Rows from block 9, named by matrix and row number. Rows with one number belong to one channel. Each number is 128 + 32 x the weight over its row's rms, rounded and kept within 0 to 255. All counts start at 0. Numbers have three digits each.
# convs0: first 3x3 conv (model.blocks.9.convs.0.weight, 128x128x3x3, standardized in use), inputs 66-87, a 3x3 kernel for each
# convs1: second 3x3 conv (model.blocks.9.convs.1.weight, 128x128x3x3, standardized in use, transposed), outputs 66-87, a 3x3 kernel for each
convs0.83:124137172111139156081091152114080112157116117157121062095102091113123105158093125121201104120118154140115132196082133117102198113109175167148110121145131149141147064104188068099119122098109166131087122170170064097147115152140148137146188127127161187162102123116134118133137143098158147115151077067116069115119131104110117098113129123156174115168105102097129084102176160157127137102082145143144149089134161144189142121146170080047112138138131166129110152108119154054162160115174129152166076092234070120165119133156121157149135164187161141136113150147126120136159136056124160092140125121182111101
convs0.84:119166163098093114228110180120122116078158152174114158117152131147112081166130118177085124167114122126152118125092163170138107160162091178131162123126140122156108158160114168134076150116125099149176076117101093161127136163139117114135118113105143085132218105096178156068139169125104156130148136121145070145167096111205142078159060073165056107251139101110100128044059166228037120135151117095146128070140125074149162122133112127132093128180143131111126200107129117178127132204074114129161147091172090094163036103130163083095187096089134054144120090097163134130171123135126136131181131105160163157
convs0.85:154154150132115128133087118076148142139101097131119147141143135121175154166148166165124139125119104163134115144163115127112098151161136101164161111151151142129227183139154148133081189100097124120147108120133137102086173138130160107094165131122194153151098134151140114159115109156144121167162087139129088075133107104170140145125107139138093131189107135148103155148122151212046106156160184127145147095095145113124140097115114119086074120104123165107121121126154147099067146133097103103130191124121128125104179166125081083072129113087182162122089116116088082139142091087100137138119172183095138150
convs0.86:110124135125137075169161112144193127096179113105066098139082133129145184104152132120120111169095137119136147105160136108131109087131133082141137181150135157085135170137134158124137155154123155152175125116133139164107081150161099144187104150157162103203181131110082103132139143132145152113078157073111081108096149180153120130145130118136119107131114129083096164081141160119105160099141111115145157110101133169159115104170127173135100153130074143122097143109161101134125180118134157092106172113107084106090067104067121134084127151154114090110101114147119148083145134122084099135115107149172113150
convs0.87:119137122124133132152148188094066201118182134087139126087051077140123132083094086172152112133089114101148144129184159137088116130174163129127164176186142157129101111113095133147154133045084109094221102170095144139105159092133107119108042153112131086131126096165114131104073105113113154130134114106176141080118133142098135120125080118160103133107184161073113089145165131097114170130148149164130101093095126064107086097122125099162164088188243152091059113140100135081184101182172114148097150094154124147153083100110068095142101168136126178132126097163118098146095108159103144119130123131152157124
convs0.88:147135181055072132145194115110139130103136070145091133084169123202128050108133129109121100172167117108129084117103140088118130163187141137131111110092163081087103100110156117174101122144114095184189139137105146138135163148091112110123137141129154108135130151156163142170120118119163148123124102128046093100168187198135107141108081132163130088112106128086085154137085088119127122143114104085152173152181108102132109090142117068110156144119124097096078157125137096102110133139119125075096116125183105170075098200148136123157117180115112102106090086165067105145151165149144153149158123106126123140
convs0.89:125137131107139127126155124118139153141156132164165126105137162121189153174145120107102145120084138130174125147170122103104118116107119095139150110160166155185198133122172117087128146160153107156140074092148068069135102104138113111117133099150173131163127089106115142124113154136126166138114166148108102172080133176137179149073078155128161113111180127173129179111094169086128232139140164107105223079145190150162121121158068142105100118101079147158143157145088153073128172107135121133142171090181117095108072152162085095113087127130131166167108113153090072164123139150094167127124199108123138101
convs0.90:103151167155093120147107153195137144156160103146160130113124091114136107155167177135154095142099145103147149131091097146083107140136164100124155082123166097103114127140132120135154130144155122182094119145193083177170122155141187168149135175201147135155120156100156152102143148175147148152162115115060082164097106139132141151111100070096079120128116144131161134123188131076137114116119132113149091120121064065106133115110104113120145124134134105093117149141150085122153117108110113133196159210100155181112074123164113159154150171128141128093100076138069127125110103123128101071095076109139113113
convs0.91:072126071099073075145161128170109122158141134096093126154135137094146146101114128098107160119075118139081167115114110144106104109101084064097094071127093048127154130133195153120145151095158117107086139137151118141107052114104091131105110149144110077136101061086081147132121095141096155190133158187137173152169137163130137167114179096132106086207195166150221143166134168152155209103142132132168131130160147133120135132127129144136163093116157082079092089105085119136157141130107095068140094148124165110098135112074197164165176129134150119102126167112132094151175147118075109086088086109108123098
convs0.92:122092137115148137128150113106136116146087187107114150061086082095087128111152119124143086157109100060114157130155148174172116137147140087122143120152156132159156180146152155097080131069082125115162109155136113101062089141130142118137155129165132089148134139124128145133118170148149161135108168153165115104134155113096098085173089113185142161099137087145142071149110067108118096122121110118125125111129139158096125153161125117127080126105101096143152141152151144163165161141171100179193082165144125132119126119130162154118185158153143115167111098076144139156142135182104057097115109069094109144
convs0.93:072106177124126148126089148162137112112124116111161135140091098079132138124090131118168149131125128123113097172095141097095158129085133153157127164152149074125129109110181076091190079075064157092114067158084106059144120155107118119129136117114105104153131077186145088141161098080112080157112095120148144123159157119143117105098193114134032227192094101110130131115138195070065191176109120155166125160143110126103118131106164153117184108098078105163152172125172144102109125150065167142107145100094157156095143129174071093187085121228125106166136125141105101162107141136099071195129117155173147137
convs0.94:100087139076125133060119124184130152156088175039182145138155167157165133148117138126180159151101124092109124113153171134081152083098093076104125070137112114144161143104184128070117164097168126152189102167133103116109121102097131065107103087115133163170127132147199141177111065132077071129103142135144171062110115105120184136147104102137085138073132092136142147147104177142110142094099127120106063139141131147159140165210150133127128116072101090123132196162142066118111120077081109141147121140084195111129156090094135100078155128095104129152132150151147136168138171158088135134176182102141175120
convs0.95:096123121114082149093124106113181123195137075116137154132157119144149106159169140108147150062146181168105078159127120127085141087138162172124087144084108201055092102122167113132154149154108161082107107114158144170151160159207156168153187114137098166085108131138075103088115124143079119127099079117154113109181159098102149102096127123176124137136120072118116173116137164165161130186165180151212146136143089119118109095104108124066084125107140229130101105079116148077148128125192077130131066121159084103155122151100098120147172158164186210080076132129145119132119144131136170117153095134165083155
convs0.96:126057176191084189186062152159129127154095161135135142168105076140149111171148104152161118117134125112097112073152144133143101050133167167096122124126179098080168154151081146113072161107127255136053191137126171111065173115110134136104153131134131138100124096132195118063119158116128157131137187155235085102150091123195104081112117167088103115117147147070121136112153117150115125079143080105144100117105124147058135152098121145114143119130147102103173134164117128105135156134158216093110128110177105104164085147157122171133160150112142082068178142102181134068166114086137130117177110112125111160
convs0.97:086127116102125145133089187119088088048109068090110103150113165163118136137136127114133060151144127117138194144126124143186129149172129111166163119132128144153091092098141088110126118113114110117090153134111164114125195138191178168115086072148144151191179182175123172111120102095146138065099096152122100149175138159149141120121117144089143143161184166127107053141081130144123138089133137162133120114100204171149108095090105107088145163122105107135131141108082112116104112098080125100118117130161124097143134148130117123191120095124093137138122091175139200129096165160142139166133157175121116163
convs0.98:132111166173151197075123214089112159143081124187064118120113178097169203118199142112127096163111143167086092119122133138098103131092110165152142134180106129149110132090112104125144099107147153147117085182188090177184083144131115147127140093102168097075142144055095138152098141094113124091163173106104101150100101143112119162128189132162128090099175129114097084158126105159168108116177125113159104130175082076150126099112142096142142153116161155119161164114154117094093150095129175083172149126142180136105186138180126154112168121119113141089097105136093110121142108118118150128109147110099174139
convs0.99:153167160131138122171149164144162123129077178067127078114097133127135099077086080140136119126109134081087103141165135116105182145074100130140114120166193190131125133107148137099089109108126127109149116100054129212209104118093148135109082091139118105149152166078171139160130128144145110126093079109142115109129137098155133096208167153139146129125113111078110136134087116114154151115144130062089083141143120139156166138161153140148129101126110135124167101076065102113144106125123145143150128145155127125117112103134111111146124132107096100120142108128091158127166124129181093109214172207138153211
convs0.100:110153136095108143118135161189130150145148180127115086110111098112133147160142150161123103123150179108070134122159206105131120105098137146182186145120097119076153154140143144137131089083065112095092121108144137128162148122102098138145091058104170193157106160103193108121150138180111147117130122114135098115150107111095083137146171158145127140077104121222151135195164126089121151181191114151200129163124107140154134110097137141118132142125203103123134084115135185187156150123159120087149205183204159152141123112130178180146130105099085095090144044077135186111085138141131159157144159122174080130
convs0.101:207125140136133168065123095128133149107102111189131117125098160152153121141126124146112131177158151056149192128134068073093086134128138075136134136121125123117141138170080138098183147154066158111053160160134162132107139151152106182153133109133164092142157100140161088155119123122170142117164084121215125160154089128127182111153121107134094143143109123140124127166097117173179158138126120088076147118108115159161129200073130119135136182098126169113089117194086194182120133121055104148098185102044095081095168091114192117106140093062084127122045151130164148126128109136184129127143154074083149160
convs0.102:142151126127174088125182133119116157076165150132127132111132102133130179144107119209130154133101156112171234102139131134172129127096119096089108091166163140192145090128120120153064107076068179169170134186160092225220163143203183151187194165223103146121121098110084140140194153121140173134166176119068130148142128161133163161171123147119167142155164082094058145107074128069137146114145126148140120136135092128139184160154116143136197148097154134097102133104154120140154129125154177123114083139133147130110102134120161122143129135134146114098103091113102084194143143156138156135149167075141114095
convs0.103:176148095151153075118129104110114102092076200082093115065074105135089111132106162142119111098162072108071121118145089104179175167211142152147207124125088102076142100140126116144099109166132061034124196146159079124118115141169121122090148084091221180203179077104137097126112143103045079144100106079176192112148074141172168111118095081104066146118134115133130152114104127147095078149137116136127137140102139118142097157167158139122152114091122118118172143168149149136147118163183152179105100107103116061159127199173126142148128075054078188123194189207066102112132134114103111106203125111131116128
convs0.104:082141124095147132136141082094115128132143138097134090110141202204135126127131132065081152102061183110186168130121103150083093110150152193157126143102084152128081116102151114147169133123130123122109124171102099160089130111146080141156119142132140127103116156124184178163083162136135175138156120098105147106114169127112148127143137156137160159148159059082105167040163162157180136130104126135152149138120112122073165142130180106173138180183177150121112104139131051114229120115156109173074116105163115140188137162196128169117160166090171126106105122136099133126102133137117128122146175110185116116
convs0.105:106127178084133128191126147162106141116112101096137136164149096100112122164088153125113118148162097147170118136113153107093049103158136093077135125156156101068155159115117160161133105089132148108126146155138062062122118154149161123142162157172122105158125131089162144140150110131108052109077116124112155112160029185140132066091097159171153103146107099142169160215100043117089152121123108115100167096141165109105150097130132129139123206150067178055154127146159094198123154101174178077155121148168103207057161125139109113137132121097128136120101141145126099097137076132128084167106183105113102146
convs0.106:119142167044106131119131067115099174150150114123067101124153102120151133145181135170123122148136167191128089149201184183075062157157117126143188128183151150136128143120098141161119112160156114118057130099108171184116111075146073127119125077106133089145109111156148154106102117151124146056162121066142129064156096097131130171095163108121079092149110064132190136126124070132128140145114107158062138097171175141181072138127133122128157152128157136152123118141122160092101136126117132144128057119120132161122118132121165079144100111172106101132160182179205104045074110158191079122115127159123109150
convs0.107:154150114145154093108119060190153172147141175144188158089073108100133120144151139098117147178147127091122134150185201095130130138098108077088117103139117097098102178157165165190140142164133103121117118129169144131119134137131125120152157095084101129089121132114130154176128129132121137159111120088170206160124079102101145091175171191173208082108111122141154168105150109104170070145126134177169125101077055030067101019062077077069048160144166134138107107134072172162202167192166132132112122121133119059111117140128144162133114175174122129075216188131152144146170142099163104082107095082066133114
convs0.108:159179163124155086091160058114126126164152081196088087081117158077156172118091149158090167140109148133131170066145096164059083194122080125153121076171071113181081168133106151125070153118123154190088068158065102118156113153165190115136146127079097123181110139181102127206121083140101140116119128118106125117083149124056091205110141124095140109140123139142096075176109103113164146165169132148105145202124135119165144096132108124128081139092096156125141162119099164115131136099095197126108095112160165127137109123092148074142083133174162129136083119150088086150073115189115153129120174097142153129
convs0.109:139136141111147137116132124131074108138102163136146142149094053184059145140149173142134107203044075142092111125100219146096178108139099158086125109126175127148173139164066114148079119112165096139154155137060153131128147111131162116109131123117142136159137097122172113096115144104091119119113137159148128106160125127152148141175123069118140147062155145191161068174117062156114115130130120123151155183117105111128136121134088113185103158067154095156208115184148191115126154093168081136169144183070157165000153184110147108095103140139135147187150116095119074121117116151118069164127086141105145152
convs0.110:136142126147148096086207139097096193128129155117115106105057144125106154124078144131102096115140176042132247111146137135094104106159127109139157167213173223176117097101101134096091121078127139073185040130205044119140117091113076109143074123171134113169132102160105106127187158133166145111147159094064066174069139163195239229151156110161128148138142099127090122116107095063130207146104122125145063126101128126119133128133090160154144137138174151132085156126144111068142113106125168113101128113117095084119097065135104108164073128181130189156117123180126120181112155159136173150179159126212129135
convs0.111:176078090118126153159147124115093097157128078119143095135102136162074066111139107145163196177196148145179146122096109097149157091110116127124137132125134136113129088112084097110094112144115111124082141106128136099077077120093103118099132136091125151088145159158174178184151105094144169134138115118119143087126100082141146113188157156202171104122117122106167188162174144146132142160138133128119120153164099107125154104162140200120149088145112123117111140114110161164154136145165074144100148175114133198078144164178141119095112120090098146118123093145094106119101097092142138150200139151149130212
convs0.112:128141112146137155139140124144117098126089116136119103080133163091131147088141144133175142124136117141104100155131132127130143109120123161147085129145124124111134150135136123091062198157116114129142071104055134185128112122088126157181174147129148138124109122127101099141144112072095113094112137125083142130104154141122106131156116128153090093088130078158106138194100140142139087126172174069105100099130153122147128148124095159140064146154116148121066211148148145150151101113176128083129115099133123094114129073121091156119102100071140100163175092147081036162126069147122115170107117182143144174
convs0.113:146109101143106146113123177148123175136134110123129071108070131142121152114139144159097111113141147159130133124156183087159136095089129151146126150105157080125097137155090145122122138132167156163154157109169103141120109103096113117095074117107129125102155198169154129101127137135091156133085081121114111113141190180070105120176145106082130096080120139165138166159124121095140118113062089087121110108140119103122142103144123161165155110102144130188150118119082040113116095081119131077149121096070105086132170153139144142134107134128150154096160106193168188158105094118149159169109174189081092101
convs0.114:117114108123152136147171158171143182152163135131135147151188116211077164156166125097107089084115115153127165111119147082132137162112107140139167145118155112115142163148114138111103115121112143152111203199181184182068170148146163136135161135128145150134149185115117107114103110148127118106145117107165181124143158109099114062063099138113122184186160171112142168140108114091082116116135129171155149129166155122078076115101075110108165167119129126113159154149146106098133166104118120114141149147143095118116116151112153130109152144071117094105107174178101130101126093157134159181123154130102111141
convs0.115:104121117126061104117168181091102105066088098133116106175114102087096171133142110104136098088173107156158190112144150122186157176169134160131149149105132065116105088123122100119105123134102160137119090154137193146128137134086073106079103084106116138072147110125099132163135160131107124141126104102133142119167225126194128090104133112126123152175129149115157214208131153088078121162141102171129057100087152079129155155110125099115159141148118163147183170178111118181128199106129104144152159131121124141143139154141173165083167086085137110135075131163136176165104140107163145120165156154122114133
convs0.116:120128124107178148152142131155147165103142146122122139129109167157163123121136119101112149132135120102098089119145164095132152154134099164143146120111139153147134136147165048129105081107099149173199157140145102098088078137129160143144115118130100099151132120119199115129148117104119133095147140129202138162088108089061071043107139126110120099072119094255255251133134112128119093117143101135110124135111140135109127115171120127139157161168184162140141105127138132132171151145117175128139134165138114139151123160117190173180123144114109099117130127110110100167144119120135114116158111103128179148
convs0.117:126091142089164130094117124138114156110208129147130059094087114075104086085108120131139168139118142166130160151162115137149123180140101124113132088139144081130097188152181198129127146114122080139144160155195169137127103096140159134109065074146144131140117105152090106126120161171163150118127102103092139091157158171150133129121139093152074101188102107123146140144161133147138155193098190129158129050088092115123108110143149119124171111140128123148103139099140125106112120116098096116085154149137132131132161124143146117096131057073073057106140161172130120118120107173107111143139130151116112124
convs1.83:194097118155062169151074179147137087120154123124115144115185102205122128205153137112167122097227096136067136142110179069173135112127135099103108136125095106128147168147107128104117171126130110158188135144118053129146153136114154163158141134075123155147128097167117139154121139090128116097095084102055154097052126185103123168156111135192154093112112081041116201131102123122112089115113114115127116100135131126177127098154063166107098105114119134093109148174072110120116104088088180052149150119078136120137110127078121063155189079099200112146136120111156076128205058098086075095115107106150136115
convs1.84:148124086141105128100111132121117125134134081114121167145154133179086073145121113163041141101098123092157130150124117177113177120089141097177104076154131124112116112121117144117097182091143108139162086105192076135115130119130131160125109108101135142147135112132142161131159110107115121108097173137132186169081106163079118154183107105173142156163148102150137146185144097154153166126121080132124079129160122153188121145044151119065146115148155169031162146082103130046177168105147124151158174079122157101121145138125090079118158135095132113147123100146168129163179118113139088083142112105140131126
convs1.85:076135119142089126138107145121123131090129094132123158115154109113139144100143155122084162119142183061133147120130135203109092215159148124163144108113175112082108138117115115111147132070143156111103147099147172225171118084090078110104109105094110179155089143141146155162198076114158105114134117157166124133133128140100115114108140101077179079111196093139112195126100144177181105128128106135130100123126090197092190131163063103090198158184092175116128162167126076095105159100071088070093142130138123138087110106144058115125131177164075083109131166111159208165145174168107088139102102132094113154
convs1.86:116063071162139121117081088110110094117121121109139128089142140111139156130107098200055125155085076081108107155158147157146126151137144126166218120131123155150099100085086118106152168135154125103113118127115109168103143147170177167140152125104098098165112176171102129125120129129135130103091103114174163162175076069078100071094143081032128218136107173180143122080148114192157155118093103116099115137116123127140182140096121135073125149172139133167171188143148102131119135131086092128136144165141197099111108077121130146118190145147157108145090133129152159144126096118165152126134166150148156141
convs1.87:100115087096140151074124126081121097107103105148164164141132184143134128086127111081097112119081085148125149095116128114097094109108092131145138155090097140113129098096080134147123135122118085156124101096123146153125117118103123143119138168122102122114142136180151101140139108119113102122124136112146148149044120147132109111084106132060137120202148115118148114071101040185127146110101089127126125143146109138155090088171101046106065067138053099111187088205133111129059232135155125115169227110118174137056082197091119176099145187117143105141129215157118167155164126157111112089103142124154186131
convs1.88:168196111143114077167167217135127099118119091110118113154128109162228154168165110056063089161141094140130166118122176072148097153147144153121068124124161128157148121185133080143088153109125127137185136107099149157161154130115156157164141139150152150086188164111145168145146126126123166155139148092140113136132116097117137161089160151137179118146209094105126053114192180150069101125132132129134133136111138165176134138078159129181126135048173148138133103142091143141118143115120081087139097107145140151078101157177154111102165181123137126127088102109158083085143129119143147130129128106152159160
convs1.89:102093121153145111140088089122130114101130141146107119106138055049119118072092136131170117204103085174091085086166132156123104094201137089033092070037153078081168116108147111131138146146103180108077151108028144151113131117116131159163111148147140169067115121079114128103110099128149147100155125099179171170153144114136103074079173077115053144056127183140174087190107063156149155149142134164143088136135131154097113165127160095151143153129150143089102109121178145092120111171134163175152126152078161140107116146132079149090107124146107116155057109124110163154131131159138120128116112151133146158
convs1.90:157035165124210172200099130166162160143083084155112149082111132128159138095178123120188110118130131088112152156189149124142152114148159153154143125120143124118160118133142150117088129112117153161145140017110146121129155122131093122134109157114038140121106112073142132152131146124086111166107135176138178121173095121149142097165095128095145128179194066105131110115163139108166108129162161148152128133148127078115190175155148145142078081142143111087115128155153110194161097154078121104131141119121136158091116098153149102127141178174077124188128097133098166154082165128139135129146155112105072107
convs1.91:097100212114136118110136157142062083116095082132120158168171128107123154141159115092145139064164119143147147135133146171157128160155084179112156150099106116119126112130128118121113126092124137193171153164151074091113136133129103095123140129093137127170078160153135084081125104094138134110087084089098115139128130137081089094121189117129196113149136066168119201212152165105147208137147129158164144112119106240055111112044178127163086183158090141183130177070139116129135126160192164091171091177084050103146112138090084119135110133151133149094088133165139175201144176161125136153127140146140121147
convs1.92:094107130110161105116104120097091121133127102145138109129092186118130123129143090116071120191146129174131089102153200145135156174152187134108103113116097130096136051121079082141137115102126106145122170119141115109180150110099132115134106074131092173128142101092135130091123084114081123174121119149140127147151114155162107126080181120110126158057063185123127126193142104157120096123151165141151147186191133110103145097146146116062191121150150156178180145125149093160105137136135085187147127142125083127103068124088121149090099101118107116136117136117095111117102090132064091092142116133165124155
convs1.93:110110100097160128084110120105092091112122124106124126105139155117116159105101171146212101085120067191161121232158098104119090116092105117113152175132142167135138084141185157058164106152142104096149082085068120081146088092102116087105142125140132099148130059085119135144121123118069148155068171185156151135123148151165145134165140081127162086180055116118097147148128141074161127113114134104129109108129128185063209187207150180119101173089109160126123153212125209171108184155083160142141103130144161107130168164169073094133159127096150117140131153145135101169176076122097107105122130110154136128
convs1.94:046126101108155124097171195138145113120089073138120109069103089108117123135156110125178152110155133092106117190094141166139148130153143159117140117124129140138136097103122062128082140125110132104065138092111174081132115122105153122116127131134096161104119095162089155122046100113112143170099116119101076108113115130093082076093151158088162088059170103172162157121123162170145066133123123127126127104114123113183090084165153154108071117155073214036042122126163157161097110062111098097138083158113104127162113153099140181139169151197184131136125184125125101183155076117079118089103153129102126080
convs1.95:143057165158159130140154075166109125104113172141118171135206084159104113155136155103177163103255129106115121100037181094137137131152144128178115120124117112118109113146107122105125133122144142143124189115117106166193175131096131130166121115140107112202154139123074134130076171124113138102125108104129126133095138164085168134039197076155050163153173140059123128190171103101122114122136127154161143143138113130133163119222019046163166198130163110153174135117058159084149092139085076174157111133148111114054133102064100084123159117152146162166164088149078103190139138158154125089105128152107104147
convs1.96:167120131106115140112113162172135141134128127141122116177111174176106124107085169147162134163110159120120112161166141158154123175141136105104118107158112112120095147158135157111158132082141103125189149150078119169111142164115142151104132121122135181088144169092106187106119102090110104138136101145113188102140114124123090139127132086103173148139080065188128133089079166137143128138096131157117108158136139148000115144082110104081128159165182228089147170163063193086079184103104173098083148129116157131102141150113159114180159139150106165174157067143122098134125162166128158142140138192111115184
convs1.97:167196196184172142115158213092109105085122104104123137113084062112135189205139162128167128164062119139160103191165133159118119117133135121083160127134140121149174102126154112098091098146152082221165080105112142172177152171178126107112119112135141148111107141096165197158142163211146123127157160131125160156089121143091102059154125130053109148148177154113172156211126127134136181134116117127124115157126117203054141093198114126112178125068094157121158172153127120124134179178166104118130126091122139093170088121134143153125096121112143074146098106120130104128107085145119129143141133103122141151
convs1.98:127123166102128161066121140164110163134098126138114153139133061158122052146130102104088113109072121151169037111176150100129094071153146148134121115129130152133128116104175136141166162121205139105168153111206133150088137146125148137139140122141130133136090165132119208122135085161110092155119122147105097116126110118098149166103129115122222141077225070143174150053145126082134121119139152133128152127113143105212054160158084126051155177125111097115116174111142085114142100105123178065140048135123102128112098135111179168124196190106183071131110146121139129148115097123136128107119129112139117129
convs1.99:076109108129100096140074125092102099139100107124109133145200126106111154030075049151094118091069103080169152143102114134079107144158149117124158129097143150155151113111119090117118112141106129074105117140191124097123171143163143141148158176149170154142183107157131173119142175168091118109093143122158122131131088115130140126092167124089148127122060109158079083149088127125176177115119147129144146097124140077093142173156131127028175168069143156141152120110075126092106069108145127166118134094165170177154090070105084177119133142150147141137142163117092155178132142115095132176135153150151159133
convs1.100:063143152066165085134136108111101107125122159138115111116122126155109132090166113066109177180158125159154239125151127100097137128174101121101072127144121137075139075095115174168127150120162083097152172114107165141158137100092155122140110138120118105151049118104177143081142158102143114120159094065161125155116132153152166200098167177124210113121190152149117107135053111100119115155173185117154154087125105154133114123205095172061094117116024109130183125152167118105102077115145055142127097121102128110068074157159124112091130144167206159176098093096115131142163201167111121111133095124155143154
convs1.101:095132140158070161091188126148123147116132132137095111122154222090133156119110129177094116157128100121063183175146122117144140149128149128127136155151127130142181112139133139092110114115121135109059168190187113114158106122084125121115126107094131135146164188187169081118187177160171186168145137126149095055100117122117140112255151160122128175089118160132146138166110109092185133098086097115106103135128112128049178125118092167101127083066147149165149117071143076145115043138110093099148134120170145119142125133096064064128130112162111121107113122135144114156116148149123139098129141138092134134
convs1.102:179076154073162130131125150170149197125138133154155136106090141190128139118125105063179133118103137163138076063142077093057110138092103072125153092136116135167178155138135116111152151112160107076115092079090159148101129108128110127109132127102084079172050171182113154135162108103090107119165138130109151133095077130162130117099105144064120102067163126086111127151121142100176109133115107156146176182151165087115167159173094176110068127102105089137086132183163100113098124136078154162183172164143112118103118131177169134129165172139138153158149154146174164136125140134162176114135152111120122129
convs1.103:119119174119087144194100091115108085141124099142141126059107157177153095139118120137113151134175148105126120139108163095101156120068093126148125153135135126103128117126124106130153074106123030153161086132131167129109171169157148130137121123137102153181124165102159107138143189169090105033135085159105122132123130124117187203192124122073054075103047113141119102159093138131135151134132121119133127136128129087123156132148143135088094136139135067103184157123046182062143069136191105162127108093163063138164181128104148115145211146168133119140154116136148092115104118108186174131135129102098134126
convs1.104:175086118114089146115168040096133144115156135143142154183193121139129146122108102115054037132062117199204107097162115166159082148087138102131107100126122128084111138150143143154101134122100092118149066176184184144109126106105116156127117150119133118132110121202072151106119142091053102151103110131142148134105121146150165135211094119154120112113208018041112156110086122147091137088116118119099075124113104190133106123124058189042159072181164116177133144140112131179069147109091199088121123206118155161115121141110132132083159180139160118095163113123131176136122107162152134132147123150103159173
convs1.105:107130112047132066102162155113125143150141139135130089074142096145106158043112122119102107113215000149138162139191127109140093133125155116080119134106131155124126159182113154155116160109147120109098173084064128099108152111072149128134122120127097092102162163115117108109114155124154119123169093089090095098149105100158128099112170114114099174054162157101117012089166196204139111126131122129128113114139135119067167172117131140066158130125084174102166067113111199103130121139074125119100078156199104119141122156156129097102121135143149106149092163193122106108129179154128111083130090089136107126
convs1.106:140215133137100128071133177082108172088159108151137147197118124110141189185089137118125117126120168127159151086155105154092088157158163165103154070146182095125101142078102097130085112119146115113100084181186113152117138151146119149131101149084227125168131138135160164084162188157125132097091140156126104116114111150153148129160128065111092203169119108047107136135148161100113178119146130127133124131118127163156097025171175094092172179146112180112070120157076147157147105098043111132075206202093174093068118086117141106134113116132169143097114163145131146128151151124137167176078078125124097136
convs1.107:105138133126101094151087176109100117123158136127100082198126107100084100100072051075101097173183180133122206060082109050107076072112168173138152155153114115069055107124141125144142113136137158131135143143151137084166116126118091087102151125123117120146194154164078097087091070079157113139142115104104131154164158181163174208159103077173185128087207140111087107200183203177095111105132147141165185156166172091213094209150164097087150165118133114161117158110064133137157128163167208128145198125136120091171138194107160156133081108063089132081133170123117110090107115189099121120129158136164164110
convs1.108:095066111177130087099117148141122154124133115148111116197092107160135112194126120130180129157111096166110142172129133118114201148102196152126132122140146114128089120118165076121146099120136149151137122124225098120191122132155138148139099133139189155101108121072146118097087091132116107149105130099131131142133135109104107140140000186193169033108093155148158115042127075127164141105148120142121118131117136141088148077116195120129117091097103083186129143121075117156127117159167084120107141146134123135172101156173164142114123139120121124132120134151184185122143102117140112136150152133105109158
convs1.109:096135148154137107128156127084079116161135155166134098101193184106138128157173086243051110116088179109153102138180136111120109094093155122109109108146115108162124123119137100158138078168132173111163109136154114146111137136096146153163130141168142188156188104097208134151143129155127090119135113115164118160152133106120112144065135111104130121126170099111143101091083093114169113085107146115085105150113118126203154025184100115148148132214071092095154178073152091154146121084176140093217134081141166073098105073070107141170115122130173138080121149137112099169121051135111110106162102118161143118
convs1.110:151112164205127071157138130155141145155140142125097114124111103162149115145149065044111141096083180163125165101113101102120160107142177124179169122195110148128121124128164111110137137120086071128195103160201128142185139134149146154144136115119123091159096146195091159145168124136165130144128116120106145172019084177134124170129119100175205113107127089028115166172131107148120136112114148097121140118123134094096138099124092097147134052145143148088122156144131072090140129107231149092189212133100199040075113145120151079039148092091120106105171107117171104124135062092159161135127132104138126133
convs1.111:110069151155166088106163220110124102145157150128125092144169056145103151117132150157145110155141092152180176085114133085118156081110140105108094128121098191144128112072104092107095117143122165127093145149116098120076121159135114136144085125152118173213189142178118110162144125157161184170158154075141153100133131073133146086148205137189112151116122171132118045083188091147153070145144139150139128101124132119156021207109160119147173150086124102141113083085183116117133122159119084152161046108142110103125127131164071120097074122100074074092105144163107103117109116152088114070116100066120098071
convs1.112:120121141109134102076114097137115107140138158113122121117165186144142121132118187208099117159092184083153104132166189104112073133121081105092105118113156162141165181136135142102133097149115175145113142119078132127133088087111100133152144169154116176123107080188145140132128111098145094094119146154131141114091163085096135097088096078143137104114104122163213102116118130109112146157139122153131106176139088160119135143083145088148107142115115101113077117163162155148152138168136098093151059145172184156162167130097123146144120144157155117130158106113105129129147168089147128060099119119118139144
convs1.113:132168122166152097129123177128134123118134132121116102119103102128138135150157088107167074122126163132109040163223152107108084194151093118119126116127128131110162108109083070120088049108110107157162125070127158182126105104111123141119105134131112080158117111082173126176174138143130103086145123160133127103129106097098101121153104125098226118167152095143174081114072091181090101145130114135120132149104122097112059188055133120116195046137165098089153142093158124127127122166138085120155123068125162173119093149180113098101105144145141127116167149115108157123151133105135140146100108121080126111
convs1.114:076145130093098086131083127139133140133157142127161127116116128128133137111159133145140160121094142145103085140127099193149136173094113142103116085165142168124201090115130119107121140128192160133155141147071203084115183178137157097116110125168106106107146081161075121146090172166198139069159120159135071126164119105080078101062135100087151132041203059104134154119112112050122124147145129142128131141141150090063147129127146178133136140167155138132094165138184131036140094155177161177113150145073063104175156156172121101116114151141120143098134111084117090129128174179138141116086133135070161168
convs1.115:130155167106134110102127130128137110096104108155131119151102116145127130087138120061147142207118152111105120108086155172090093121094066153110095163170088169134133068149132112123142101136144166141144137166077157096151134135124140134121156143118140151134138097116110175184108125165089114103156131121122087142095154162108099095094141137096209103106197141139187149122058064109150123140151145124108139117130137110159157223126128139147080079102090135055094098184140104066119125117168104170161132090082110116200089121169083106107118111121129159170153137147178133140137123160153115133125123130136132121
convs1.116:130095048122126129150110162094088104160149141112095097126174129130092114215125161140162120104129110115052096107150131154140126136145141170100134147116086100168154151101125105105148079141127153175203091125061082064120115106120107107081098088086163136139114139146080105102128111109139106144127098171136140152150149103120129143142089135172167084126118129142094176167166146061104105115096105118119141117102117214081163000176166093121131138105149056116072202137118130073083093126121149113143121107157100084055198219175113094109109100141135137142115107143138130090158153150090086145098108095116124152
convs1.117:154101106116143101099105120069117112101149086127116138135133106173114111140155144120145092119178163135135126099119099149133071130090044111098136123151214096109106083111118111104109114118130083135109105140109123069140106129150141185170149177129108117168095171153166149189093142116109139109119189191135111166116166105119138149117171071125138117113140165136133160112091111153109226176147121141142099149146144173124132081166164154091061150084096079175103120081174055089095084157119073091057073082112118112111115085119138165167180162168134182191114157125139136165157153152160138138123156096111105097